From a checkpoint of a small sound classifier.
Model: arch transformer, num experts 8.
Data: trained on short pieces for a synthesised band: melody, chords, bass and drums, 26041 training examples, 147.5 epochs.
Rows from block 5 of a small sound classifier, named by matrix and row number. Rows with one number within an expert belong to one neuron, the router's apart. Each number is 128 + 32 x the weight over its row's rms, rounded and kept within 0 to 255. All counts start at 0. Numbers have three digits each. After the name is the row's rms in percent of the matrix's.
Before each expert's rows are labels from the 100 clips, of 14848, where the router gives the expert most weight on average: "top examples" is what is common among them. Only what is clearly more common there than usual is listed. The data: short pieces for a synthesised band: melody, chords, bass and drums.
# router: router (model.blocks.5.mlp.router.weight, 8x320, trained with AdamW), inputs 214-319
# up: expert up (model.blocks.5.mlp.up, 8x160x320), inputs 214-319
# down: expert down (model.blocks.5.mlp.down, 8x320x160, transposed), outputs 214-319

# expert 2
top examples: reverberation; text has "reverberant"; text has "room"; text has "noise"
router.2 101:124153132128136082114120116152096141121142121108130168097117127105126149085088133101137090094091128084130112156129172129152153131093086117128119121131150141163122113094124154211207139075079096070117076139147090115111133132130078089120133136105111101099097082170116145090110193147168211177109093107096171122124156100155
up.0 103:119121095151175172111110096131191122154107137136187127132135101151167101101118133099140174118082197141126177109201142162138208099181122106132118149102115153118153083149119141129169129122152058110092129142168118110118148105108078122180129134137118094132092164168132106181144129146237152041100105114144102106113138215140
down.0 111:155134141125079079125100085169099109129193152105095114137171080072080141107156109159144106160141160070104071166137129179083064134110126080083113134144147190131071169149063113119119099177142138108153125159127123134195075159145188109137106111106159150140181170122119109138107123106115099096147190146129108180181123050082
up.1 083:139129166084165073165143136130136118167112120166102083168097151106128104127141142114149163098128104136129106191107090093112131163169114143128110176124121108171146201108202111202155093130091175117084130106130088127137191156171075147145063095188142077122132194126129096121106149149112095111177144115107109132117167181128
down.1 080:073136145196134092154111138124127106073121150144146115108063123156077121135145090132138098121158122154080149195121181167104118139158127078085149123096112152150119150128173135163171154134128137160122096188124132120193083101187153073150083118123157166166197136082155135180077130085142118159150127165119157168055030125097
up.2 091:138088071145124164075161143121153147118097165127143143140128113161100149170137167101100094107147069153078147081167095087145107085142123149163133082122176081152173090127102090191080104138086133151126159127139066083162180152106180117153155137134098166096081131145098155126133134132111212196141108172149123094074139133095
down.2 096:190120094168185064178148139129072118168133136167132142172143122101096105163134132084187073118154162101105090136134142133162155155089131108052084152108139142142029132143149102069122110157130123085158069101153062078081135131105152133125106147096179194124129132086079116062145203150163081120131198162148089181127113138126
up.3 107:153101066142172126122105123117145104116078182137108153100092225179093151154123102078145139133106143119107130105090147093161110094127183076094149160155164129137189120174168118066121136098133161152127193102146114056147167094100145139117162135111128090081135098150166142138085117151190087113137059153135193066107070123135
down.3 116:144154180148110107144123120118134133037143116195098114152106053139133052099150136145099133095096176125141123149101091118169145132115205179104182130141143101122173076135171159086158120115093149111155147112093107133144117093135144167165120096157149184129151093123193091146141148173185150137095163094109111101126133010176
up.4 081:106097163143137160083107149166123114128136111125145169066036188161127168150162139137175123222090136141147125114175086130087128131175080120149090108142118112138140154145121102109122090102093109183115192127151182163142094079150116142153152123126099084162125167136112137182139150117153112128066199105112093097098093182120
down.4 085:083137084114180152147165087179178139067097113122168112088128136160142140170084181120122133160149128116136058097139148072127117161125103156153085138054129085070110103129155120104082115122193166172119185140157160129109086066125133117159082156129154163085101159139158199137136114151181107138102136153138132125200113068127
up.5 133:063134123175114095117151154183159119160119140118145132154214144131139177120134139153133148198146130069103133105147131156142079071140166120164091148121117084125132103158119095113084113181133094157157130100121108160147182108119103113094143135132150155113085102099088158159155118156108143081121052141151079047132191139111
down.5 127:065076095140123087081158187194165151129118160155139047150116118179086107152085117069097129127072098115125151178138105167211118067122114140131120090141091163145134182075104082173120165147170109164092114082124116151147122145161104090134115161112166123129108140137132149195099163085136139101123152065106142130148071135182
up.6 078:099111129120104205155083139124124081181093177097128110164136140123119126125119151135109129133122156148115126131195174113052119152135184151129124106101118147161153124116108126093188180138157100065040137138108244117174140112108100184140104121076150052110082078130106106129094098125158156136153017156122135079121149154096
down.6 076:151100134152132182143100193106146099173171143153127121139166121080146210198138100109089137109104129174112106168116128125098120166189093114142105061053137141136109158187135119160139092107096093081087148086111145149136154092185169131144141111122165053162150094119109134147059107113127110184107150169065131131179080130113
up.7 082:140117139124121165193119148120140156079117102110123105140106155059163099186169104114117122175152115132121167097165216163145119093097173078147161153108139132127125140137152104122147065087111123098071116145165054098151102161159131115143111140123105081154086075087142069180140107068118131141156049098133099134122072083082
down.7 089:187151119155114150152102102161131112175139111177155176096090142128145084132122098119125134117141113100095074138114135144131146180086119130095173109163144147121112155087124109027132098143133127150188137165083082118141170074216195163129057084121167153116092051093120130131074133115105123166078183109126108075128114159141
up.8 101:137133170109137198119075137144124096111123138094151126096050106124141134105188158180100146143113041113138098114160139129121095180116114150154142107111088138082115121070094146118085167108111160140115112117139108112157087177055116139100099213139090108191147100083195168029123125109152065117137016126121136155137103153118
down.8 112:115155057125112090122142119140118124114115128107099086133092100080134106131135089120106145098168124202113139147161139149130145150121107172129176091122202140119160124092121103093125133171179153133149168140139084157140122130132119116153114141140172124097178078110116146166094100117156177046116123159068132060106114171136
up.9 131:158149074090145116168130175182143138112127136119080148118152093137130151160113076121119150135103161158118122121089075106134097145114162111155091120145112133144119152125171103111145170117141148129132133138123160173204192107117123104118099065162112185122129148128118189164159141151175097110116079131115164137079137218119
down.9 121:174134089116122124114101123128102119211186053119162084125134133160117186142143157085076196108179152128094167108175165165146123134126135146126170094118167121135220152124110166096147151079130135102139119168144078132071138138084047095142113101128140105144149143184120141152099135096059118117098124145170114148110115109116
up.10 068:134166158194091144160118133141061116141122084109127079139088151124157101160161111117125152132131154092037104149113185153144146142126122189135130176138092108185203118109130085134119141091103084104095160150099195111135102111122107070169199145192096097134069125094086155159170096110159148122132149139112134172176119084117
down.10 071:128101115199088139164187156130105135164108108143111172102115128064096194100156147070167113084141146152096082112134116111152090122159107173135143063154167102135087117161114127147136110146124136104153077172153097027141093141155113126091134127136153090133139071098115066155162120141103178160132129132076116134107080140142
up.11 133:112104129158165174046096119135052139135151119130110137184070110116122126129133145110111144147079126103083134144115111152075132137135149179117175140137173124092131150043139097097174085144178121115084133155080118167111090127114117138153082076130096098145171113065152140162124142160174140103167131183164107121127136160128
down.11 135:141143090122131121136160176210136157182149145074109137128181130116120160122127160163110115120185209083095116134095090133147119114036130112135135126134205091146097187124134225125082138144141170166148171151125104116113193159137207085118144121102104156078114141107137146164168143125118108166201113108091148151074155152139
up.12 083:092116169149162163154135175183159158097167097095154120091110089086115158132120142104078165148160118162157110118120158066151136112146130117113145090121127071138089133144072166083126069126104175119182083151168153132111158128171157089160130123126070167108068151155150146106146175106108103199116123128130154111135117189131
down.12 083:120146135135089132101124060184089134149137113143179181110121182089093150135112128103144145137148102141079068111128117156132123094085093119109159143170208141185163096110164142168139143128097135118158108183168113122139162108107162169152124035123155173165084118182116168127119127180122155182098147130094043136136145096126
up.13 040:078099101110098075177137094171204169096137191088109116118112104139141103078142208097146162145110131097142191113123101127122141109137198161126094076167146117141146124114203120141150136154151123144184114106164115144160140056093166111177132088150132107095131135158069113137094131138110114158099116189192150068121133125131
down.13 041:117107089132147152108197161152117140216098128128098158149170154106105173176136085156097115131094069089157177090139131195141112094111121178134109153086152143105101133100116112191095103114128091133141138174091132128117187179107165090120126147172129138160165072161073122058088178140147083102167111151103159170126115091076
up.14 115:095068172140113150129145149113135099124101100104099124046120128121161139189143123106154206155051116189116144081135130066162084153072155202107115065171091103123179119178148117111064127082128111152125156128098134095160109087100167092110146174168090136180131118134096111110070155208141104090143075138148148141172147174104
down.14 117:135095171106117169165138149120070154119103144165081158167146099122188117114176077103131176109146095114101102173142158113142151131132084048132122105137153152131086127099130094148133145129175126095163143185112117148080154138101130170086074129182162063167080096159183157193102131117144129070145149151140098188145124119123

# expert 5
top examples: muffled (low-pass)
router.5 092:138119104108159114120170129133134167077113118110142152172144080119141154112117091129167123102096111140103107116110159127115146119147120097152133155150163166117114059158147111128167134119109171169141152156148132183133103126159101139110165126149160103155132121171159145102081172105176110172138146122140082135108171089107
up.0 152:125094106120145100086077132112086140133178115163138152152144128150123104108158123122089114159149113116107142154129094124164212085120090163120184091133131135101130154158131152132112123120126208090078144142135078091107107148171149122134114144178095124104091142122116099102127189113189166071198060121175133141129115145121
down.0 138:133085132167090164072063123142162107140181124145135134114127117065143100079120146097119137140128086118173118110122081101077128092129160100147132090097154144126140156076138074084150089095106169160109122106116114099154105144144147098120149179086165116126116112138126149136159152111140140124089155088099150181113182145178
up.1 138:088095172143061079113187096112102175089106095122135083143090165144086097068135129125176165093115148147119149148089067182189142127065103130105182083151172147104170164090147111167132144144181148083123127077161114166144162147106151112109157140148122109173123143100132174148106177174166192109119097157124125111127098148131
down.1 129:136110110135147203195083120131106144127159108172170123095184085139157087142127110106131122155106117155124090178127138146137071125136150133158160132138126122191122137117139119159130111165120191146082081099149141084175168193148095112208095083100173146090167137158110110120119189114091158152107071163103116132150147114116
up.2 145:075108137130092133129154064074158151077147108156164141187078140115097150098090106167061079133144140093138098148144151168133080122205145092101192116105140089140160087102093130189148148052098122143109121106110125089126095112125068150085153151128077147134112053075126091122121168134152130115100098110122126086080193140146
down.2 140:099144120094083141144177140126101102139145105090095130133141132123142154134115155149129158128119143114118097118172134130149107158178071170142071058083171123131103125090119101138134096091116174104120140131159155148097073154068154099093129139069181144085116130149181093132063150153126153138140155157062130097162121169127
up.3 080:139162109119132173141146137131144086105107068120118112178140098123101133137134132114113137157154101158142106116113111100122146137128158171130120093112174119116092203148071136145090122113209131141134144111056141094145087120170078070149159117177071090089124085130165063147127141110163167078133124153130101112153186114158
down.3 086:080114110194192112109162112099135117205160065074113121099142139187118088145058142112132153126143165165138170131097145115150158091181160140100083096118133139127140110154123142121116117091074113131114130102147112107128089091141160126126159095132107080060096124147153092074130172171176133151115068112119090113094142119158
up.4 086:131109125167121119150079110097133090153147094118232116122107125154135104088166151100152071134116067105067108205096166173141122184088077115145157148136151075122112142102179092133099127140147122138111125138175148152160160102126109106121145055148094136090143105221119128116069177106093084131127072128140073147141161091174
down.4 083:056112138128158132163105114110088110093097103127147132118160126099127118134074179182134096170115142147130187102055132149154118102094174141104100102139105141069114116118138114139146142136114133075142095123135145186117132141099112061135121165144089190096120053136127118114132078112165111149137103108101193119138183078119
up.5 131:120127100139102121132096163155169098123086103160070145108146132144137132142228101125053181116122133145124108127112134162104133136129084168153076142181143116126132145171145153075130069113161161128098095137102093108138191157138113075168127145151115160124122148074134135126157132134080061142117118106100157126094163143160
down.5 129:123127123106157116111153134116131116103103090084176176184132191158075118153121151129155096095147132073159180155141150132143084105112071108138180157118165110105172081116166110139159129104117189056075067158104121112122188095154106107160177147112089158152191123113116136136160166111144085150076171132163198091181144067107
up.6 040:072073132099171090098071091094160140123096079119116170100088086156139093142151140115130183085126131123113140144115176148076127189115097186137155084173143138135131138129131167141127133134115078189088108154145124131135138117131078140139078094088111080151137120152126107137165134128137081191133117158150081134164109135170
down.6 044:141150088169085124156132128088118162151101174139124168146125141088080058163150072109074118135111096086153137133061165184100137188105091140137140075118054137146140119159153127168087147114157114155083157101122090112192104130153139136150102110164063136119104138079094099175095112125145149109139137155154155087109107186141
up.7 066:183114092109116122099141125104107154131184115149126133122122191127111134198189109134040101170113104096151164160099112104133127080104072086178234080152150105131106106066178120127114135119120164179114164155098151115149146125132162145091062108185108149134117162171101129131113148120160091089119110134125102147085110159110
down.7 072:092127107124137117154211111118169149144114120173173154105139102150099156130132110176115120158131095097153182139117164103149070129139135145174176138103173092064132114095108042112136108103129126176196104121190122211160149200129157129177125180075156124156126084126206164097076086101162111105096180100122181119159062105080
up.8 043:149102197141181116115132160136195124132128143144069169096125114162099169159152191180079152122090133133176143186149157182168140078119149101130148174130096158102109104105102111127132139113093088125083168078145119198115046115112145067087181117160056103131107104158155128158133134126155188090127091105075098150140169119140
down.8 047:110138163163127166163171179121092089155110144129208161099114157098163202209149121126093114118110143180163134134155127126144127134123117111079087110115108176138154101131078105116092106147118171145156127138127102144107131166119098140154129144135103069133114106191108187107145136100121148145134100154158099134161158132169
up.9 071:148142161086136110154056132095134126097162187193096117083132083170119108127101119108139139145101216109132154175101098120093130177160114115101119161121198130165171140190131108097127149112142134186110131074192124136130119170115117148056159100110164148187095147054152166171074144068087120134096106170194115141096123127146
down.9 076:150108110080135108158094139168134175101133115065038150140101114104144196102087145138110104129090104115193113131152161151138093073121168155127136122046161116121161091101139094161079170180093096135140132152152101108160083133168146134134122190151146071098152101148182116149157160094118119090132104149067168159158142138091
up.10 131:167113162137104073174172108166121139117195134137093156195149132126083074153105137124118132182184090084118102042116175127131165119101150145133176145154063111129140203133149113123175160205144144179076146100143107094181083160171118146114116032113114103103115081146123142131081131138133150065177107141090119113142079194116
down.10 130:150145073099066212096141104144086088124089131133114151113087108090108169111121079132063147141093179064160136195099095169109087132128134119112136126156168108128084143100168133156103144140178092132164150144105116131099096146131113111178124164139109179077136098139161158155163205141148141126165135147179124129144104098042
up.11 094:147133095171131106141109172090112075169113132156094173087152151137139178109122158108088104145163201187122083082107085154134148117136161124130129123125170138099175113142166154078149110137142151205137127066147106112063095060134119130128118111164113123191143067153121174135121142092156132178146098128130192091145137133119
down.11 104:120186120113141134098113101118083111162119062108203141130174151083097149155108205166101143147127137061130095106088129121128092143159140145112182074095111154147147171164131087093082081072109150102074154115120157117210099176147158128060074144150113072099135144128103131092124146180066143132137127201141145117196130150102
up.12 019:153152101120177134170088118149177139116157152099141172136104098117131125110149048141090151099078108126125140140198142158195161136141134103157127073116134083135136088189141113145129143141142083162134148171154155093130103090138165101102138200240086093171136158137104132101162096120107060130088134122125196166092176184162
down.12 022:136128174076079160147100165139079107161150102116130141093191095103113157136168068118149129095122053067088113082144127135133187099111165156126075143178122105128178145135145090132113128067107124094138179131055158138116161171115135147095123123134106217152158095148163166089141188148105155138139073168110139115107046143136
up.13 091:114114150180073102151069131162115193157138101089109111164002153148125147145184096090102136154121126101136184100193181110123141114112129116164151115117208089116137157143169090136132119166115123138097116095088102142204096068141178139232155136165113119113060137106072155165122150132144130166084101145123119126098130095119
down.13 099:129179133115133064150097103136064139138121118147164130142142141176155090055151172182157133117145105145113073126200104105119106136049083124084093193122086131121108128167124087142132143172106205118152149175142115070080115082086130092120161082097193134145107119110097113129088142112081127149158177120126135054150177176121
up.14 075:163114125157117181166135212198104126122094109173157125117119189133124069083119143140108186140159102106128163101112118153128135214046093096111102176137087098171159108142161124111140161082104124179177168109146083103140149131122123118145159097112075088093146151101108108126158159168130078095138126065096058134104063139125
down.14 067:100067100126140096123130134183066090117122124152191167120147122118175110132154119121138131147122168146126111171144080139105167104118165100125149132063115126116140149153137164157124137050152126099122122096073136126123167126121108144136070066106109125177116126092048142132185148090118133063161086181116104108108172098083

# expert 1
top examples: bowed string-like; key: E major; melody instrument: bowed string-like
router.1 099:135108120109117115132102152127143118065105082140153120122174056081157136095124089144128078106085133125082113138097153098133133127132117054109147180116161149114080116097070178197145157118145124139128148136132121086139125147143152073150072095108175145107115150170147111091137142058192152171111115141099145123160118064104
up.0 130:116183143105068115125110148120178153070113097127085142126114131147112115108095159075080171107105065160180157078150145167151114114104123118082155145142172123121076131102166092142120080135171133119082145154088046137213172117125206112143116114169159100098147168115157142111183141164133125094164137146122141143102124181170
down.0 118:155145149127107127124140151132147160122102098150140095128153175115172129153141093168194117101132094102190128156131082201107121123051131195114175158124118100148099153112121121133177133171159108107147179112135060124085113115127136159113172101120109137149106054168120094062175168088139160099117175175100108138132146104092
up.1 112:156103137152089109151114092103211113152129103137120129162125114183067164121107155149062088157167141146125118160157127143115185093128074106084129132116119148067174164138105116149071125115103119153153161059176109145140116129110159159173114145155125173134141137147100109131048095096071187031122124130134108120107088115138
down.1 103:096097141156131138073131178135104107100131166153169145177189148131129149117062123152148138132157120135131027129135106098125165084086126096197110126094135165113111171096148153136119100119120113126118119132200135141107107134117155100117086114102082191083132112161182168096165117056154104109113147175090173178094126114141
up.2 094:120138143106165105120178085145142151138128151126084124061160114161214158119148122117110121123114114164098101118120112102122122213078170127145090088102112105175115164127143073148100067100105117110167127106133144147152155100087169155123099116156136114123113174076151109152130147100200074094181169163116109103127117168102
down.2 095:174156149138164163124110125154129095102110100138097136101127085125115179136169132111124123192131106097101129191131106127156140143142147181137115151139098139129183167120068097144107139134129087091083106077180123097139072154092085112114114070115106118111083126112154112177118166120069101101137098086177169136112092099096
up.3 093:163107134128102170139091136089156122122114209159056154087156144118106101119159120072055166148183167143096191058121097140195076133157115141129162073133112166121151144135187105116094130181143131138088145070176109099155095187155138138096143142096099140113166108099154142120100163088156093082150100138156083115070120149176
down.3 106:165120105146118132127156101137140101119155089163142154089117114130130115187123133141115150131122135087159091159057081055119154111175051133098088090116117121149123095094152189100066154107086095097158136135100157129104102154115102117137081097113103147142080182112160176137131166126122125053056099038116171154075162141155
up.4 090:138145192127101128185141111161154163090106142124132125136074108085162101171109152129114152093128133111156150109104087143155111149135150134134031083107133134134108165156139106143120142158106188124108156108165161161156212124111170135082151059151100130091134143101185084170048125175176123152135113161110084160148101129128
down.4 106:121111078140086145145154198136095093193115060163117101148142131121140162106101186114187123110154145091087126081120120140067148109090143091172156114103133101117089114179210112177149233117185118120213147180115138114094124142130108135154108101110106181142120133150152214121120115139137085151097114142181128176078116145156
up.5 146:096098088134088151120117105165149100085116121099120114126077163163215124152145104142135144180167123173136134141056052102090128173185128129156151045112151100105133132142125120078146082099169077141066111104107177141173076066091129159138144138126095123094146125142171105088163139169131122105154146133174093060093110099114
down.5 141:112126128136163101104088149099168148092136102118140109104166106149121131127103156136101103133073092150175169117112188108138114071110124112134117146159158135066162138091153125114131134184132151151120133158145149176139113133038127114096073089116139142103110129129144086125068097157133080162149085126142110180117106127195
up.6 017:109116160158098168184133101144141117130099159147125118134136122112101103129104174158057137128134079174126143141110156093151163122089141121124125149133101152175132082131141152114158107139112078158139181115202117147110139062132141140162137099122080101083116071109162167122083192135147173104079098108063068070121123158195
down.6 021:139145113111095116073101119009108125186163119082137122113137070172188099117136122147061104117159108120137109125156200135116206133082103089045118062118129136106060147099168141116121147141129129152142142144154136090113092202092141115183093176116089168138087136134154118127109174107182143145095141121158143066141094165149
up.7 142:119069152104120168136116098119174142120189104124134152147122110167144113165145122147087142092174157170088105076148136145172164101195111127112106104149088146048170185067170100113138091161060115169091107088136119109123111082060118143131127106113075113091121135154114145102157184136104168156176119156137119109099116140133
down.7 128:123100094101135184126122184160126103083084124094087113164110141160120151128101092147126151170103149185094135164101165100195104090054105177163145146153099181145130145136167081183083188154183113161141095120154092131136125161166150167105081163178150113108153082103179134117119112093121173125108134132138139163081106131164
up.8 065:131127095104151120090158125060114105119159144104159082114098117124088085073153125150050159173157114153140148120109108104182122096136088116161137114164150147113114117165177078140138096141161068129134200095185081154202160113174150110101097176217118041149131093152121112136149130118131143116170089153153126105162116110115
down.8 069:121106030123093128098138111179067154181122124086086171105119077113181092159148176088122091118149124132156121125153132094130153076130121144104089064118150142123122101135185169123073188139102131170148083074094083127144109138112075115143119102166132112151110171117142130176112170084146060150129124149149086064134145070191
up.9 072:148168099138147132123099149136240113113124114106163097134117133121083077083139134127135117137072098105125157110056086106123157079140121093044112100144108135170132171047142108130127164145141097092087073098144114205186099106161157151118099143169100124120182133053131137086114130120165122115178057152161119055119104147120
down.9 079:181175134185129169127172087070120145128167117101079107157113200078164162152113185131086120081135130110130068135128134168157243110104166066155171119131078154175145142113169097165086185130092158091155105145123064076089182089116120135126139125184172133159143105159120192115132181128085166134107163182088124157104079105118
up.10 106:161139088103150093128091135137177168133158154100109092102125129126071098118132084108065138152183153107146156132144135170143106081120101156105128129116138127063173210117140080145088166144114131162099099141157084139146107047105191151101177138140116133129207133113127108146134152084153131108126147127124136137099137153187
down.10 107:172123146162094141201171135098125048152157083139116148149159138117146129156169075134105142124103166151191159134131132191155171058151043076136165143094134136057148169172121170064095112110122156101097095107088158088145146160146092097189111121116137114156179149165112083182150148094100107073120102133136132121087152167118
up.11 109:111142090144143093126122120130111157167073178098163120129110098119148115189160093137143139131144102095096109161134133188157177134106094160097160138106047126125135177106144136134127154111132169149152137154177142135172109105145120145153140062125120122158079109120142146121158103113118153123090160120146061124077113175165
down.11 108:141111114114168111149161120174152155090117149109137128136170101125154132124132151124099133094135216078140169089142114184123120075169175132086185135165136173110192135140129123131103149094166134133132148141098163119153102138111096174160115117151094150121126144153163129015120114164106174120165039097145147101129170117084
up.12 062:189112135141104149195096087126162192092172103151151095159180139113114081115173157132079121133075180156129136086136121107104157140144120141100101101128113162138145149145121108144153091177101090141091147067175121133118176137135074168124107096139134167122138135125047167096095059138139174120154082174087092120127112097126
down.12 062:166165179116104119175141109119112217094135113145195118144122159120119158127168152112141116216101164113215151149108138133126167180062178138109126172118099110118131158166103101112179155141112134112156133128131086159115039124169061131131146157128161118123159083118052147128127113119125113165135056069168164155150089125169
up.13 079:095146133160158140087111182139170047174120157126105106150146074133068119158193124077145124150115132181098146111185076098107121146110182140092150094181110154143111148111127150112171108084129131156143120091117074104084095156131161121097118159191091143129092105105142140157186102144143088145111154121137101139127130128159
down.13 084:113117125133116125092087131138057161127097136109097090158139107159130085066096115095141133143112188082143131055057081111095095106081108112153122132137086155082146137131118178099125141199103121087086147136125116184134095153106085116089186116130149073141115061091119103120132132054120128159118193089087143159156173118137
up.14 088:196143145124137183124108144103146105163141146156117126118163139128094102113122155097092137085136104099148198128158140186128180198115147170142111090081096120073135100110145113130105169100127113146205130108114090144195123145121152108093181147111093175162107139118090213117129125136117119197143112081132080095113127099098
down.14 090:093153146136130108127124127143119107196181108134049090108130072156087146127107107152175136177175157150165177161130159112072077131063119166126126085121138120168165096129105069103168117159111079195112122146170109098121139092123114065099074120135097163086112111118121141117172141141163148124120112122067080146151144180191

# expert 3
top examples: marimba-like
router.3 106:123113106116151150130164140146097168172115042080139157117177139146204160119119123136157101179176161134130140175138121153105131162088153116095081101148110130154168162140167196202166108148115170128113136122151146178067113120179101151118095155105131147109139085142155121111118133088148154126145139135144172208137112105124
up.0 102:120149083126053182095115111103139151108132239122117104108097132159130036177111080100142148091120128111140118107142106096172140144093142120151093175126092152121102175073151100097075041095093153096146096136087130078179109126121126184117127190190139074164150141136134093129126123105142123073171097126138146093147106099171
down.0 105:097163096211142105064153157123153108115104134119152131138097129124175128183172144101201210034136144180159145132130118151148131147145119098132097112082118146096099086097131156126131117111132117091149115123062156102141100113148122140154123193170108096135140137130138137081156099119184126083181145108095117139131169060139
up.1 108:077104128143128053125171118104087101149154120114120120102142145153127091123145147123161118130112166101154162119118153167143174160151132166106126176174134157168149201150112146168098158104111074119150110141179175165146167106103104146127136174160149167194098107157083110160130157138127120078106114108141147181154189186132
down.1 109:106161125189109107134128150148139098099111141163146107152160099128107161150209114192106087159146121162097079086161164084109171108222098132099127111150139079083089163152088125089123165148150070137117133122102173105152159154120187157131124209155190122126142121086120112063095163123102144125105094126095177185126098080150
up.2 098:150121112148137097174056173202091150128154082102125128139146195100041121138087160074093076124108189135105184132156127134073136139159086134121183078131142164170141057117106137180128165160197092115089114102171152145085112158098123117096103126084103168170175126113072174171110176152125112150061086158107116153190098168096
down.2 101:100115116100165117152126124202150132173131083141133122158130088100120142143140131185166163221109076130092145179148133124120146133132112102123133123156076088122165147133127107113147130083145087132167135154130151160108159088139161123062109111196129186089131134144132137122083108123169202113123177139194171101079125134182
up.3 099:134091175079175113106056134118115130231041153113132132127092163093107106136080115121116090098092076169130105149161153126158097165115144103177143097092127125155170209164156183177114112151140146104162185106145129144105143144124122146078061109100112136140115144128172112070099103171077083144118110116167085116154099122120
down.3 098:130170053147171139166109110138083156127133152177057146136182110183157177158108116147135121106105108149042091180131078167122132156077169204117139089117136132180128089095118090149179094080107105142120128114180121149086138079143090116099147089075128150108123124130143081105108145120128178090176107095161128153166149137132
up.4 097:168111104086096163086118090127174198132133147142128179135154159155138099184101142137095158111123164149180075139122108185163131088154096171119071064103115156123187147091120107136135133108117143112121136141142127114183123138112140141125137173133172092156136125150127093107094104100132114049120131132102129119103166197131
down.4 103:089211139157104151085178149143100144111073105118095086121124141201144121129122128111170155084149126188154138176154117189141153142185142154145119164120107067152112167120136103111135103148129144133115095156153119164116149156134057095168145120174136085062154134158173141138099101195149152101132145113111100130166112125125
up.5 100:110113107084125145114155043105158123117081169196132079104138144072203106136120145181141136105126091093133103120213115189127030082149105151154124165189135181110163129102120158163117113149121127110127087095157151177143099120080105141125116126157095149117064128097171125140144113133133113133118121153093155075138151123148
down.5 111:171098156086164189140101082113150118132154159177116162130124133090167186133130154118068137142148110135160155124126155160078129139130152163137099084136098114138095124161134115131118138182159110136161119117173039158091090143113168066136076056167155131160096109132172123115124086136126138153142210084153101107167143143120
up.6 098:162087116129158175118077119181125142147083187142101100115132074151111183143162172150153108124125159073167114128093118065115152128195151099102149069079157129110193133087129088161165114112109139090097095115197139071148156138131132167093129112126209097133112113142085100116147123120098210166150129160120153149148168169102
down.6 103:063160140110168128196142173103132107116165126155121112116145104091122171130088104083105154143136110130097145131132181115119114068114156125139088220120106136164089061120135145123177112211135119145155181211126080159138160188067151130107090143072139085107174107120070121127185147111102128158114095100065177104113132154145
up.7 109:090150191095147189098163084140138135133119088109162133174109111114124151136141152071145103146074094106098130125074051119077117142134144131158133140126105110092112109169175122084195127126141145153108062164157151151164192123135120103148138143077105142090126174162110173100125107121186097120106085191156121146141153161149
down.7 098:095111114067171125137116136111124120160111122135149108142171087126105153172076103216130090045103121134152122154129073111152164112055161103117190154078136139101137119039195095116129154121154118130114149143122127108105119132140149156125075094169107168128129093168138145131141125120147084102116158156159076137131102143101
up.8 100:139095127166123106110161138104125150148151134100212164127066098119097064117160114122140172127129092117115143122195127098164127117174107156168088172142147120112107162099119113141123145122151130135122117163119169149148107127117158101135151129146147114070160120108170118112125081114140123137074097114113064161109128117149
down.8 104:147086102132114141122169133089104110152121132112128122130124076134145119122154121118136156099114094081099153072143142092132134108204086161098134176132149207103123182129126097174107153154169064153079155111097108097158167132180154162155137126091132114146194157132104099114121120111194160126088162071126119104155118134120
up.9 097:146145137116071062151064150120106124128142150145121171145187158178152109158137164081102155153209159062148123113183141164136139179140115075159151122145105144080153089122091092087112133091079126120081131140119123104083103107153158151135124111133083096121164087221124132147150087120121193090138130201136168114132106147122
down.9 099:189139119122114099115132165119137161106128160113106131122104107081087119128098107165105136117090144115184156104103151134137202125116182069076108129160181114111075175087087104096124051153131164153107143113147112144105163169096115130128164102156157139145088109098138109216133136104164174177150107163142087148148144169150
up.10 113:158157148190139127120127144122125115180114099151161144129115130116143101156147148118100132163164137197094133115176119102118184145144162116105073107122116107174060160146173168114109089146103175150132113100095149158110059128119173125131086144204091108049177090132152126082134143142124122141146133138118158091104099156143
down.10 109:128121182167165137099104102102128161081108116165143141151095111081132155117128101113095088135130140178144123105140128130127161103123134128157142099137094121125099142122124052094168075091077152112160115084103093137177130141112135117177087166164124118100120114108178112196174134146140072137132140138144117078167084143153
up.11 113:137106127151099134147100106095158149125158161129128078139091128146167104129172141099121132124166176117137165134173130126168113115095098125187114149157113130113124126172107115103142148146175032123120152081117094118157120169159106079136124057058122155159142154100130152121133126142072124097055129105215093140134150118109
down.11 100:153114145100145157136099160097092141114117169114119150047140070145094164191091112098139198083116157141173124162163128062087134119124129115178172114101174155121103116119126112150105134089134130092104125130084114112094162105167104089046146099128120152124135129118145144115076155113143126168107158148139140052149085136172
up.12 099:057157150133135078113102087131148128188126089133120128130104151159115129061203193120102149110133155186102124116110167161118148199067127117122108092111180108156099152130128199133136160102128133162103125084138155090097047133150116182146055077094124085147132127129088118193143142088140094183110107130137151122137146120191
down.12 099:084131136118089150069042125080161099191160163125121120148141117177099110106141154038148149110077155173106098113121148097085103161173132097060122080133128108123140121151169143128063115099126069145151162131126107072154095159160130125147157156102105140193116164077116163082064200141112141115132081094169095187140164108148
up.13 115:095091115070137124092153139153149117128170186154128135096066129131141138082115117099118125170077120178135090167137071188098082102116102099131121187144069136144107145162053134067190128096193179148142113127159059135115090109125105125160066103087137101146158172118085057128135093128125114147157100157136140112178212149160
down.13 109:156128109159113105055108114114113104157122118141125130086103139104115099136135138150129123187094147121095141129116184140095116102095142200130129068188083183085128138117103090160130103165168133169115105161077106066162111154097098156079133123099116167157083157143179114122101106109104112155111151120109181140147165104200
up.14 105:107164152131141159132132126131139118104158105161127141115153149161104174174150149099141098115102083099076123176145107103122117155140080094107155129103163155099116116116142149122179102108184114116110130175184128084187181121129129150149084078104172136144137108147128092122145106110063211148174098163160111098116095141150
down.14 105:128142161126093173145199132079148151137089184114137075120108101131087152153160150138164168140106094096083087123130143094151158140167127078157134187136062143180107170093118093109104098151147162126124130111140146125123167143137111144105126171155155198109150096071151121160100111081091243158150163104102120060123066101094